Rows from block 5 of a small self-supervised audio encoder (BEST-RQ), named by matrix and row number. Rows with one number belong to one neuron. Each number is 128 + 32 x the weight over its row's rms, rounded and kept within 0 to 255. All counts start at 0. After the name is the row's rms in percent of the matrix's.
After each neuron's rows are labels from the 100 clips, of 14976, where the neuron reaches its highest value: "responds to" is what is common among them; "lies over" is the class under the peak. Only what is clearly more common there than usual is listed. The data: strings of digits, spoken by a formant synthesiser in many voices.
# fc1: MLP up (model.blocks.5.mlp.fc1.weight, 768x192), inputs 96-191
# fc2: MLP down (model.blocks.5.mlp.fc2.weight, 192x768, transposed), outputs 96-191

fc1.316 097 [131 180  93 149 128  96 155 122 169 101 104 162  89 160 120 139 160 127 122 132 116 122 121 128 107 101 137 139 101 157 135 127 142 106 148  86  92  91 145  56 167 129 113 205 181 174 157  74 137 131 107 157 163  99 113 129  12 148  74  74 108 149 119 112 177 182 124 171 149 143 109 124 114 102 146 104 136 138 113  97 116 151  77 151 150 111 104 214 164 160 141 142 131 162 155 105]
fc2.316 105 [120 126 168 136  64 143 105 125  87 137 141 160 109 148 152 171 102 115 118 116 133 190 117 147  83 129 162 144 121 184 141 166 103 217  94 153 136 106 174  86 151 133 126 131 147 153  95 172  71 114 116 111 129  94 142 144 129 159  83 158 121 119 164 145 124  88 139 129 117 182 122  90 100  80 120 140 116  69 134 192  72 102 112 130 138  91  83 137 101 147 130 232 103 117 120 117]
responds to: "nine"; last digit: nine; first digit: nine; first digit: eight
lies over: /aɪ/

fc1.269 111 [110 157 138 111 165 123 222 100 150 184  67  54 104 134 144 120 136  88 130 153 104 145  96  98  99 154 155 155 161 142 174 109  66  92 166 125 130 137 110 130 137 147 141 152 121 110 145 146 123 133  49 126  85 101 144 109 176 115  89 145 150 153  93 137 155 116 134 117 146 170 131  99 159 124 106  88 154 129  77 130 190 102 200 125 193 107 158 126 104 111 136 133 185 146 161  82]
fc2.269 124 [140 119 112 123 101 177 156 146 124  70 101 121 116  99 103 168 167 117 161  74 126  89 149 143 125 110  84 191 119 126  97 138 112 115 188 133 115  93 119 117 115 104 129  75 132  75  89 136  77 133 134 133 103 101 121 163  90 165  98 117 144 130 125 154 127  95 121 100 198 142 110 149 157 176 128 157 126 172 151  90 130 110 144 106 118 157 121 109 140  74 126 177 131 139  82 170]
responds to: "one"; number of digits: 5
lies over: /w/

fc1.432 108 [168 141 113 139 104 141 148 101 117  71 139 113 161 157 125 126 158 158 154 107 107  50 113 127  81 186 105 133 144 118 108 105 106 113 193 139 127 143 109 185 151 147 111 183  60 140 104 120 178 131 128 127 104 180 140 105 131 154 115 140 109 133  83 144 148 232 132 175 159 189 121 106 115 104 144 146  55 144 107 120  64  89  70 168 128  93 104 137 143 125 189 133  94 172  95 161]
fc2.432 118 [108 107 144  45 117 164 161 148 145 122 100 117 110 149 129 109 132 212 132 101 144 180 146 141 144 144  64 102 191  77  67 150  99 188 110 135  95 103 106 147 173 120 107 113 106 116 124  67 179 132 162 102 124 135  95 139 119  68  76 106 181 128 174 168 103  96 183 155 103 122 161 155 155 134 116 157 169 131 124 152  86  84 188 108 118 115 132  73 125 162 151 139  82  99 100 135]
responds to: "one"; last digit: one; first digit: one
lies over: /ʌ/

fc1.528 094 [133  91 121 128 125 106 160 120 161 152 143 120 115 124 130 151 187  89 102 155 117  77 127  95 109 122 189 110  99 131 128 154 149 133 130  66 145 122 118 143 184 117 159 130 122 142 130 158 138 174 149 141  85 185 105 143 142 151 219 127  81  79 112 149 176  86 141 119 137 124  98 152 139  83 150 181 101 131 104  82  77 103 119 120  48 111  94  75 119 118  67 153  58  99 208 165]
fc2.528 085 [ 77  82 114 113 116 150 204 104  90 175  98 176 183 142 108  93 133 125  65 143 116  69 135 172 107 103 173 130 111 110 119 143 175 126 166 170 145 118 196 170  78 144 136 106 129  95 164  92 109 144 129 112  98 186 119 138 146 117 159 130 185 143 124 134  85 112 115  89 183  86  96 128 142 151 143 124 209 116 178 153  69 180 128 130 106 165 122 136 158 151  76 128 173 113 123 117]
responds to: voice: high voice; "zero"
lies over: /ɪ/

fc1.437 102 [ 88 155 139 109 115 127 135 132 127 238 165  62  94 117 146 104 119 115  90 101 140 121 118  78  60 162 136  74 120 134 173 140  68 119 175 120 123 108 163 169 122 179 189 124  91 168 105  87 116 133 101 108  79 157 140 113  97 101 110  81 107 211 115 101  81 142 101 116 130 182  96  92 173 107 104  80 133 121  45 162 110  84 115 106 128 160  97 136 159 145 179 134 162 143 185 147]
fc2.437 100 [133 104 123 124 107  54 145 128 124 110  50 100 101 154  99  90 107 124 139 104 111 111 155 153 116 108  95 134 115 134 105 115 106 203 154 133 154 110  82 124 147  56 177 187 153 164 142 137 160  71 159 133 166 121 150 103 188 117 123 123 173 113 116 154 173 131 118 131 151 185 107 133 165 159 134 131 163  92 119 136 163 141 254 159 132  67 125 180 152 103 178 122  86 127 118 149]
responds to: "three"; last digit: three; first digit: three
lies over: /i/; /aɪ/

fc1.465 099 [ 75 165 127 101 170 146 130  83  91 225 166 128 156 140 151 123 147 121 142 103 158 163 130 121 127 137 148 126 149 146 118 166 129  94 122  74 143 126 156 117  43 128 151 121 139 105 148 162 142 104 134 157 109 167  95 130 130 165 178  84 145 117  87 118 141 113 104 137 217 118 113 143 108 130 119 126  22 140  30  97 190 163 170 160 117 152 143 180 138 147 149 166  72 149 124 152]
fc2.465 103 [128 118 105 119 164 196 122 128 122 152 148 117 117 122  70 118  88 120 164 135  73 152 148 151 139 150 157 150 103  86 187 185 122 141 139 162 125 115  91 144 137 113 207 204 108 175 147 141 139  89 147 133 137 145 163 140  86 106 181 119  90 122 129 142 119 175 135 122 129 158 165 143 121 128  74 135 158 143 149 106 135  98 154 125 122 161 180 149 148  88 140 102  61  52 102 135]
responds to: "three"; voice: high voice; last digit: three; last digit: seven
lies over: /i/; /ə/

fc1.462 102 [102 119  81  85 191  95 163 155 120 150 121  84 178 107 161 121 171 121 114 145 143 148  96  98 112 118 138 120 163 141 124 178  91 102 165 134  50 167 118 116  99 156  97 164 123  91  96 153 146 232 157 168  75 132 145 121  90  68 131 128 131 104  79 148  65 192  93 154 133 115 204 104 152 139 167 107 165 120 120 161 173  79  89  99 128 150 171 120 142  85 112  91 116 137  66  86]
fc2.462 099 [158 136 131 104  94 128 123 148  73 139 161 122 146 119 163  68 133 123 148 164 132 195  97 103 204 158 115 148 126 150 112 108  76 146 133 180 141 168 102 170 159 149 108 200 231  95  71 103 134 195 194 163 123 102 100 145 176 135 154 166 115 119  79 139 117 111 115 151 118  92  84 104  98 139 116 172 129 190 126  46 209  76 152 126 116  84 151 195  98 135 128 184 116 130 141 127]
responds to: "nine"; number of digits: 5
lies over: /aɪ/

fc1.180 103 [110  66 164 147  88 146 120 173 128 221 146 118 133 150 185 109 116  94 110 111 114 160  91 110  99  95 132 117 122  76  73  81 146  96 178 179 176 160  93 161 128  76 115 113 152 159  96 205 111 149 144 122 142 151 154 131 122 145 151 135 133 173 141 186  94 136 145  47 215 124 150 108 102 137 129 155 128 116  80  94 160 119 118 210 142 117  82 147 160 112 121 116 156 130 183 150]
fc2.180 102 [104 110  85 118  85 151 123  59 148  97  70 112  46 152  96 148 139 126 148 121 138 107 132 142 105 160 135 112  98  87 139  81 117  82 108 104 154 103 122  98  86 184 114 178 123 116 125  96 134 129 118 218  93 139 128 132 137  85 105  86 135 189 156 128 136  86 182 158 125 131 198  78 136 161 145  91 185 149 135 158 115 105  59 117 128 198 163 132 125  99  66 125  47  98  81 156]
responds to: "eight"; last digit: eight
lies over: /s/

fc1.590 096 [121 150 162 156 158 122 126 113 171 128 192 110 202 123 129 140 134 169 115 159 108 104 117 109 151  95 114 186 106  94 100 154 181 135 134  82 138 149 121 121 152 170 153 151 151 125  91  75 101 215 135 115 117 116 139  78 111 121 152  89  95  89 144 174 146  98 128 103 205 139 180 145  92 116 137 127 111  97 127 114 113  48 131 105 103 115 146 114  97 125 155 140 125 106 103 139]
fc2.590 092 [ 91 217 140 137 123 120 153 126 117  62  87 156 128 110 118 103 105 147  85 104 152  98 114 188  97 165 149 159 187 151 105 145 201 108 184 118 142 132 155 121 111 165 145 124  94 120 136  69 116 161 136 164  96 118  87 117 115  97 155 117 191 151 118 103  30 179  63 158 149 135 154 148 145 130 116 152 117 155  82 140  99  93 149 125 125  87 152 156 166 139 132 111 110 161 125 168]
responds to: "nine"; voice: deep voice; last digit: nine; first digit: nine
lies over: /aɪ/

fc1.270 101 [104 138 100 135 168  85 142 146 173 168  61 146 121 130 175 114 132  94 131  84 136 135  86 109 155 143 136 144 194  84 117 120 175 115 147  96  92 160 119 117 151 182 107 127 170 126 150 184  82 129  95 169 149 102 122 137 124 163 121 167 163 140 133 137  99 142 123 216 107 173 133 151  97 138 175 115 155 179  96 184 160  88 111 112 117  67 143 122 176 142 127 104 152 131 153  77]
fc2.270 096 [143 131 104  86 163 134 112 147 156  94 115 127 122  62 112 116 147 183 158 155 136 187 145 100 100 112 111 164  68  57 141 170 192 180  68  68  50 114 130 164 111 121 114 163 104 161 126  68 151 183 120 119  60 169 133 173 139 134 109 135 118  74 193 193 113 175 117 152  86 120 125 153 123 128 158 143  99 115 148 130 133 127 114 102 124 109 131  96  85 116 138 135 107  88  62 121]
responds to: "nine"; voice: deep voice; first digit: nine
lies over: /aɪ/

fc1.640 106 [ 56 146 125 143 178 127 138 127 191 177 122  86 121 143 141 152 207 163 156 138 121 128 174  98 137 118 107 101 176 104 146 149  68  94 127 128 107 114  93 125 105 135 174 108  95 111 179 171  75 128 128 110 174  82 150 173 148 162  96 175 150 118  98 164  73  97  75 131 115 115 157  39 133 165 136  95 142 136  31 205 166  51 119 144 165 136  96 156 166 115 153 129 177 154 139 122]
fc2.640 105 [ 98  91  95 118  84 105 153 159 128  83 174  91 152 142 138 116  90 130 167 136 140 101 147 138 183 140 142 136  80 142 127 118 134 192 115  89  80 129  76 142 140  99 102  44 121 131 138 150 106  72  87 130 159  98 146 141 146  98 158 144  85  91 117  74 189  82 128 164 134 104 101  82 131 178 125 103 138 126 146  66 104 123 102 144 185 169  49 140 147 184 147 139 102 130 111 149]
responds to: "eight"; number of digits: 5; first digit: eight
lies over: /eɪ/

fc1.467 098 [137 139 118 144  99  98 194 100 101 119  55 124 176 144 125 113 142 112 134 164 117 171 109 142 143  79  77 151 144 152 144  82 177 156 133 121 135 144 140 115 105 155 142 147 140 123 131 110 118 144 171 109 179  32 156 120 112 152 117 183 133 134  60 154 118 122 139  91 142 143 110 146 156 101  74 165 168 148 147  97 136 122  77 116 184 112 108 140 121 111 118 143  61  87  97 130]
fc2.467 104 [121 166 152 132 171 142 144 130 125 171 129 134 112 108 121 122 120  87 134 110 182  79 188  71 163 153 126 179 130 126 137 154 206 124  78 125 169 156 128 154 114 139 160 190 188 111 124 114 128 119 161 120 140 105 136 124 172 145 118 147  98 121 130  88 127 104 136 104 102 132 151 133  91 183 121 127 132 142 104 142 112  78  91 132 141  81 188 125 112 130 123  80 124 166 206 144]
responds to: "five"; last digit: five; last digit: six
lies over: /aɪ/

fc1.79 100 [130 112  52  90 120 119 119 151 171 122 130 102 187 148 150 136 110 102 148 124 215 149 107 120 142 129 127 105 161 189 176  92 126 132 183 133 162  72 135  76 134 148 161 159 105 127 111 137 127 166 101 123  34 111 137 105 116  89 113 172  99 100 192 125 125 103 138 126 183  92  80 101 168 133  96 178 101 125  50 118  81 125 135  91 135 143 104  94 121  95  87 114 190  95 228  93]
fc2.79 099 [117  98 136  96 105 125 137 147  60 136 157 139 113 142 173 103 148 128 119 188 131 118 107  89 130 137 154 112 122 173  97 100 100 113 165 179  81  60  90 154 170 188 113 142 124 133 128 115 116 109  79 124 118 185  54 135 176 146 125  45 123 147 136  82 125 119 166 148  85 112  90 113  71 101 146 145 194 107  74 240 157 127 101 118 107 121 141 161 118 117 119 147 177 147 132 169]
responds to: "nine"; last digit: nine; mains hum
lies over: /aɪ/

fc1.711 094 [135 121  82 135 149  44 124 161  86 137 106 181  79 167 139  68 114 181  98 144 120 102  57 152 161 116 163 155  90  90 104 126 129 131 105 167 146 122 119 189  82 168 132 121 114 184  62 121 136 130  93 105 133 142 122 120 118 112 140  90 186 121 156 164 112 135 162 129 153 155 116 152 147 153 118 113 116 110  66 189 116 133 146 179 152 127  95  69 107 106 191 156 106 170 110 202]
fc2.711 097 [137 130 170 146 108 202 188  98 177  56 104  70 154 110  93 142 111 102 133  94 126 127  98 129 136 176 143 186 119 105 155 133 127 189 164  81 154  91 162 176 148 106 140 183 145 115 134 100 101 141 127  82 146 166 111 110 135  95 213 133 124 139 123 180  91  88 113 140 135 122  96 120 160 122 103 120 104 108 142 136 153 149 144  82 137 152 148 124 116 132 146 141 128 141  72 150]
responds to: "three"; last digit: three
lies over: /i/

fc1.209 095 [153  95 120 109 103 116 183 117 128 117 149 125 161 159 122 126  89 173 142 110 144 110 119 188 115 117 126 143 123 108 147 172 132 113 140 137  71  98 144 148 175 170 115 145  84 169 179 123  88 140  99 140  81  96 206 141 208 149  79  71 133 110  97 182 187 142 114 167 170 179 149 162 128  83  98  88  82 145  93  37  66 155  86 117 144 120 130 132 114 138 165 145 167 144 144 151]
fc2.209 098 [143 194 125 135 104 134 174 137 132 148  83 139 114 105 106 134 106 123 184 145 141 165 129  98 101 134 137 108 141 107  81 119 176  63 138 128 106  84  98 165 105 157 106 133 143  89 171 173 100 177 156 129 145 163 131  66 157 148 114 115 144 131  89 128 116 118 157  80 101  93 122 127 114  91 126  50 102 130  84 250  47 114 133 155 103  71 122  17 127  78 125  94 108  98 157 108]
responds to: "eight"; last digit: eight; first digit: eight
lies over: /t/

fc1.23 101 [146 126  92 170 114 117 144 176 135 105 129 145 141 137 142 155 149 127 128 168 117 112 157 144  98 181 136 144 108 139 215  90 137 147 120 115 147 173 135  11 102 162 148 158 152 129 158 147 163 113 119 124  91 153 145  86 180 117 151 118 181 130 117 127 138  63 127 136 146 150 108 114 125 107 139 130 149 105  78  80 115  91 122 122 128 174 130 113 183 188 157 163  87  59 168 172]
fc2.23 094 [ 51 160 165  55 164 206  79 103 123 190  93 115  80 118  64 112 118 152 153 131 140 139 121 129 104 180 157 125 147 125 105 175 142 142 143 204 165 159 115  56 118 155 128 126 101 190  84 125 125 127 162  98 112 120 147 146 149 123 167 159 107 143 111 142 144 202 155 146 189 144 147 157 108 123  87  96  96 132 139 144 180 109 160 118 111 172  95 170 112 144 143  91 160 178 169 110]
responds to: "five"; last digit: five
lies over: /aɪ/

fc1.318 095 [101 188 163 105 108  69 148 112 130  89 116 104 139 149 138 148 118  76  81  81  91 167  65 129 151 142 107 168  44 117 193 114 177 112 141 160 107 115 142  96 165 116 175 127 181 128 117 126 111 198 136  94 118  95 176 109 178  88 106 135 174 155 128 121 117 113 152 163 153 168 147 128 100  83 145 122 134 143 124 145 105 102 164 167 190 160  68  96 140 128 141 163 114 172  96  46]
fc2.318 092 [117 125 144 140 205 169 135 133  72 141 152 135 167 143  49 167 105 137 106 159 132 109  74 139 124 121 137 141 115  86 126 157 180 161 117  51 140 181 120 132 140 123 125  92 148 172 125 176  93 105  95 191 158 100 115  98 166 128 100 158  95 135 150 115 133  92 148  98  80 114 172 114 167 183 105  91 146 154 163 156 192  83 129 116 151 103 120 157 138 123 115 164 166 108 140 111]
responds to: "one"; mains hum
lies over: /ʌ/

fc1.163 117 [153 150 156 143 104 102  93  96  97 174  56 151 158 114 133  93 191 175 108 124 145 128 105 105 100 159  90 134 121  84 110 119 104 104 127 125 120 150 135 151 157 150 158 161  79 131  94 151 117 121 130  93 122 198 109 146  67 122 110 152 118 112  87 132 108 115 121 121 151 136 117 102 129 128 178 149 117 128  64 119 153 131 198 227 145  67 123 151 112 140 113 132  71 124 221 138]
fc2.163 134 [139 117  95 105  98 148 146 134 143 156 120 127 145  89 142 157  85  79 140 165 147 104 118 117 158 177 147  79 135 114 106 145 144 193  73 113  93  92 120 130 161 113 135  44 131 101 172  85 127 126 160 166 136  90 147 160 133 107 118 131 115 131 152 138 199 140 141 133  55 116 122 146 106 112 111  82 112 154 196 174 131  87 118 164 197 122 144 182 120 143 147 207 128  97 132 136]
responds to: "one"; number of digits: 5; mains hum; first digit: one
lies over: /ʌ/

fc1.332 095 [190 136 116 123  85 125 180 169 129 115 114 143  97 138 145  99  81 122 130 155 114 133 145 166  59 160 116  51 109 135 101 172 126 133 135 131  81  95 149 100 110 146 152 146 136 160 171 106 147 128 134 130 196  85 141 114 138 160 150 151 144  84 121 167 155 149 102  92 151 135 160  83 181  66 131 132  97 144 143 138 164 137 194 144 169 152  72  95 138 138 122 120 149  91 109 163]
fc2.332 094 [117 197 129 132 118 138 146  93  90 132 164 137 112 148 168 183 153  98 131 136 142 153 155 136 122 118 160 181  95 123 158 116 111 141 160  85  82 103  98 130 147 101 147 145  79  56 153 159 137 157 133 106 168 116 106 152 148 145 112 148 116 116 123 115  97 125 142 170 124 142 107 117  89 150 146 135 181 117 104  32  96  97  89 122 189  96  74 188 146 124 126  92 108 139 127 165]
responds to: voice: high voice; "six"; last digit: seven; last digit: six
lies over: /ɪ/; /ɛ/

fc1.766 110 [103 111  76 105 155 140 103  99 130 191 148 143 146 104 154 157 164 152 127 105 120 175 104 126 114 202 131 100 157  65 109 156 140  86 180 130  97  74 129 146  93 211 162 135  75 116 138 158 176 120 143 133 109 132 116 187  77 134 108 156 121 151 130 182 104 135 128 107 147 151 134 158  70 116 166 100 111  90  75 109 138 132 192  71 134  89 117 170 153 152 158 163  82 131 132 144]
fc2.766 115 [133  96 154 150  97 132 167 125 131 112 119 144 121 138 119 163 154 143 127 103 134 134 148 156 134 109 117  84  70 127 130 152 184 200 108 186 147  96 131 103 124 186 166 151  71 216 144 161 131  86 122  94 146 135 183 139 127  98 139  89 107  56 103 173  82 116 113 177 109 141 153 167 127 126 112  93 144 106 130 131 120 160 224 161 136 151 197 108 152 131 134 130  57  47 104 169]
responds to: "three"; last digit: three; mains hum; first digit: three
lies over: /i/

fc1.642 113 [131  47 160 110 145 132 140 126 135 114 100 145 157 109 142 119 117 138 139 208 117 200 196 179 154 194 115 138 129 160  77  87 162 112 124 129 116 112 125 120 182 220 131 173 106 162 127 134  70 132 109 102 123 126 114 140 154 166 120 126  78 136 105 139 183  79 120  74 184 132 155 105 166 114 118 128  89 119 130 102  82  87 174 165  65  97 158 146 113 129 118 228 118 109 163 178]
fc2.642 112 [143 107 111 101 151  71 123 109 110 120 118  68 154 132 137 115 121 178 114 144 185 161 107 131  96 143 127  65 142 161 165 141 166 192 148 139 136 201 142 149 145 156 130 178 201 108 120 143 124 112  68 136 179 132  83 155 172 132 134 121 147 117 113 121 105 151 142 190 133 118 110 133  88 135 112 161 173 118 140 227 170  88 197  97 101  71 122 202 117 143  90 161 124 137 167 126]
responds to: "eight"; last digit: eight; first digit: eight
lies over: /eɪ/

fc1.109 100 [165  69 116 116 115 119 180 138 102 123 141  78 151 101 160 136 117 102  77 109  78 110 146 173 128 163 116 139 134 148 165 139 191 135 189 166 107 110 147 115 129 139 141 143 100 104 186 156 129 164 106 182 100 143 140 177 114 113  75 119 150 134 101 131  58 106 131 119 127 199 133 134 131 115  67  89 122 192 133 121  92  91 193  58  92 120 124 224 154 119 124 155 110 111 100  84]
fc2.109 102 [ 72 118 112 163 134 130 109 113 110 153 138 146  89 138 171 150 140  98 124  86 149 122 165 129 119 105 148 102 124 148 153 132 133 212 133 142 107 135  80 183 140  93 125 185 103 135 122 138 123  74  73 169 153 167  83 179  49 162 126 131 165  86 130 136 137 106 115 174 162 123 114 141 138 112 162 153 117  70 129 125  65 154 107 108 120 152 121 124 172 152 172 100 106 132 131  95]
responds to: "nine"; last digit: nine
lies over: /aɪ/

fc1.385 100 [179 180  83 152 157  57 203 118 164 108 103 145 138 145 171  91 161  56 117 173 129 194  73 124 150 135 168 146 115 149 126  63 157 113 123  83 112 137  73  82  84 118 154 138 195 126 144 158 113  75  77 114 146 120 171 136 171 118 125  86 120 169 124 128 159  94 129 125 147  83 142 147 170  78 116 148 152 130 141 161 182  92 151 158 159 162 132  77 169 142  94 142 158 143 170 120]
fc2.385 091 [ 43 161 102 140 163 136 134  68 101  86 125 123 108 130 103 140 112 128 122 150 201  75 162 121 140 175  88 178 167 119 161 122 191 116 125 114 143  80 112  91  98 116 160 123 171 128 115 116  84 203 137 165 113 126  97 168 167 134 155 176  84 115 153 129 146  89 118 138 117 129 126  98 116 175 163 162 167 119 133 115 182 109 174 201 126 179 113 126 168 144  58  96 114 139 103 148]
responds to: voice: high voice; "one"
lies over: /w/

fc1.145 097 [186 138 141 112 112 125 144 107 150 182  85 135 145 172 125 156 172 113 161 108  67 205  48  86  88 153  91 181 164 104 100 135 156 111 108 133  85  83 146 113 151 161 154 135 137 147 124 118  88  82 150 104  81  86 134  61 156 133 141 180 111 175 123  92  87 188 116  94 159  89 183 148 141  84 149 134 128  99 144 174  99 102 128 129 111 136 148 140 101 173 135 132 169  80  81  91]
fc2.145 094 [136 121 106 154 167 118  52 172 148 100 190 115 122 108 100 128 173 108 197 140 149 117  62 141 110  95  98 106 106 117 103 140 148 124 123 130 117 168  95 169 122 146 100 150 115 104 142 175 163 140 138 167 121 105 123  99 147 130 112 100 145 167  99 160 122  53 125  56  81 144 175 141  97 150 124 160 128  72 156 163  99 147 136 117 138  70 163 136 131 130  86 160 188 121 128 127]
responds to: "eight"; last digit: eight
lies over: /eɪ/

fc1.94 101 [150  97 124 163 121 136 106 135 101 157  73 144 146 160 125  80 158 124  99 127 126 147 153 125 113 163 212 127 139 140 110  61 104 131 121  80 148  88  72 138  80 128 161 133 100 167 148 180 109 176 123 176 121 137  90  97 105 140 150 136 154 175 117 129 144  96 149  52 143 150 134 134 154 161 115 152  61 110 141 126 125 132 132 197 142  84 175 109  65  97  67 168 158 132 137  93]
fc2.94 106 [160 112  95 160 107 169 153 128 142  80 135 155 119 122 142  79 130 116 109 129 151 141 152 152 135 117  99 127 147 176  96 122 150 138  82 105  92 110 171 126 135  94 212 150 110 126  95  52 136 158 196 129 108 185  84 130 140 150 118 113 181 147  75  67 100 158 149 138 142 125 124 160 107 138 114  97 117 172 144 174 143 137 146 133 138  67 120 126  56 144 138 183 148  90 121 142]
responds to: "one"; last digit: one; first digit: one
lies over: /ʌ/

fc1.434 115 [123 135 167  83  53 134 170 130 125 190 101  67 115 106 137 147 146 172  68 147  90 129 118 102 103 165 124 188 133 125 169  81 134 105 116 102 140 120 122 116  97 131 109 170 219 161 163 146 125 143  73  93 130 114 132 129 166 128 105 117 110  94 167 125 124 109 157 109 146 127 127 127 141 174 107  84 146 157  30 109 130 104 179 141 140 160 136 166 142 108 130 181 168 106 179 159]
fc2.434 114 [ 76 134 129 110 168 161  95 110  93 139 127 103 154  89 108 139 117 132 180 117 152 109 153 144 133 146 142 113 113 119 125 138 131 117 111 149 132 142  70 107 144 116  92 176 149 147 166 149 108 109 107 171  95 108 184 169 100 157  76 114  95 115 148 101 131 140 205 154 191 153 105 168 154 163 122 127 118 135 154  91 156  86 197 112 132 177 124 124 120  65 152 158 122 181 106  76]
responds to: "one"; last digit: one; mains hum
lies over: /w/; /ʌ/

fc1.753 105 [ 83  94 119  90 151  85  88 136 132 165 154 114 118 121 154 138 165 190  43 169 133  92 204 166 140 170 129  81 103 190 160  89 105  89 122 119 121 106 130  84 125 117 130 181 108 181 163 114 106 134 124 140  78 100 110 145  40 181 109 121 167 132 140 118 123 100 107 138 127 150 129 120 119 193 140  87  71 152 113 132 140  73 217  92 140  92 159 154 143 133 169 149 122 119 191 155]
fc2.753 112 [160  98 101 133 118  98 136  83 129 179 183 116 106 108 115 140  95  98 120 166 107 153  79 107 100 149 101  98 125 209 139 134 201 111 101 125 128 140 139 149 154 190  55 166 104 167 174 155 142 111 118 139 132 134 114 148 227 170 121 126 127 131 132  69 129  84 121 136  74 153 164 106 150 174 116 139 136 136  64 159 134 144 148 120 109  71  41 137  93 148 144 112 147 107 137  66]
responds to: "eight"; number of digits: 5
lies over: /eɪ/

fc1.17 101 [117 110 166 147  75 156 150 130 157 140 109  93 160 117 189 109 164 100 104 119 117 129  95 110  93 208 165 157 114 122 146 151 120 153 132  84 101  60 157 112 144 138 161 174  37 198 113 183 113 159 115 127 181 106 155  99 161  60 113 151 123  96 106 193 173  90 124 132 135 164 165 105 115 153  96  78  69 126  88 136 109 163 126 139 112  68 120 131  83 150 176 130 182 135 136 184]
fc2.17 099 [ 32 125 103 102 131 107 144 112 116 125 119 147 154 139 143 161 112 104  47 124  98 148 146 145 134 175 179  79  89  82 127 134  85 180 106 136 128 103 145 132 148  99 111  85 148  72 187 161 130 102  75 124 163 147  99 114  65  85 100  79 112 166 143 118 188  94 207 103 113 102 145 181 132 148 189  26 124 132 131 102 169  81 156 116 124 120 106 160 141 107 180 126  79 124 123 118]
responds to: "one"; last digit: one; clipping; last digit: seven
lies over: /ʌ/

fc1.87 103 [117 176 175 104 128  58 177 119  48 128 137 118 145 189  60  94 111 130  88  77 116 140 127 177 129 100 130 149 165 149  98 150 130  87 124 150 130 165  85 154  71 152 132 122 130  59 119 142  90 106  97 119  97 136  60  75 144 149 128 170 143 130  93 116  86 100 120 132 144 100 170 149 133 153 176 174  96 157 154 116 121 147 143 123 115 101 167 156 131 148  60 131 114 176 100  73]
fc2.87 092 [ 60  92 137 103 119 169 152 155 121 143 148  82  90 163 135 143 108 163 134 114 125 138 124  96 108  92 135 109 113  95 151 180  77 125  92 148 117 117 146 149 187 194 109 180  95 101 141 106 106 133  99 136 133 111 173 119 106 155  98 125 163 126 144 153 142 131 132 101 162 146 109 144 120  98  81 178 144 144 182 120 119 179 137 138 103 119 167  99 118  80 145 115 105 118 136 104]
responds to: "three"; last digit: three
lies over: /θ/

fc1.668 105 [154 155 108  84 126  34 113  62 133 174  77 132 146 128  81 129 145  90 133 108 117 164  67 127  80 116 148 160 142 136 119 174 108  99 159 136 207 160 182 146 108 130  77 168 182 129 132 125 146 128  52 105  78 117 148 107 134 149 135 105 152 102 117 113 160 142 130 125 155 159 144 154  95  57 125 106 156 141 118 124 148 132 190 157 117 127 110 134 103  88 101 127  98 110 161  99]
fc2.668 118 [ 81 104 114 124  99 120 144 169 176  83  55 122 118 130 137 162  89 140  99 122  96 115 127 164 127 179  91 166 140 123  94 136  91 219 157 124 134 165 111 113 103 134 141 124 154  75 156 125 133 135 112  88 146  90 125 157  96  65 149 116 138 126 155 166 174 116  53 127 123 146 118  97 109 156 124  93  82 124  79 115 139 144 125 124 152 129 151 161 134 101 111 147  89 152  94 173]
responds to: "nine"; "five"; number of digits: 5; first digit: nine
lies over: /n/; /v/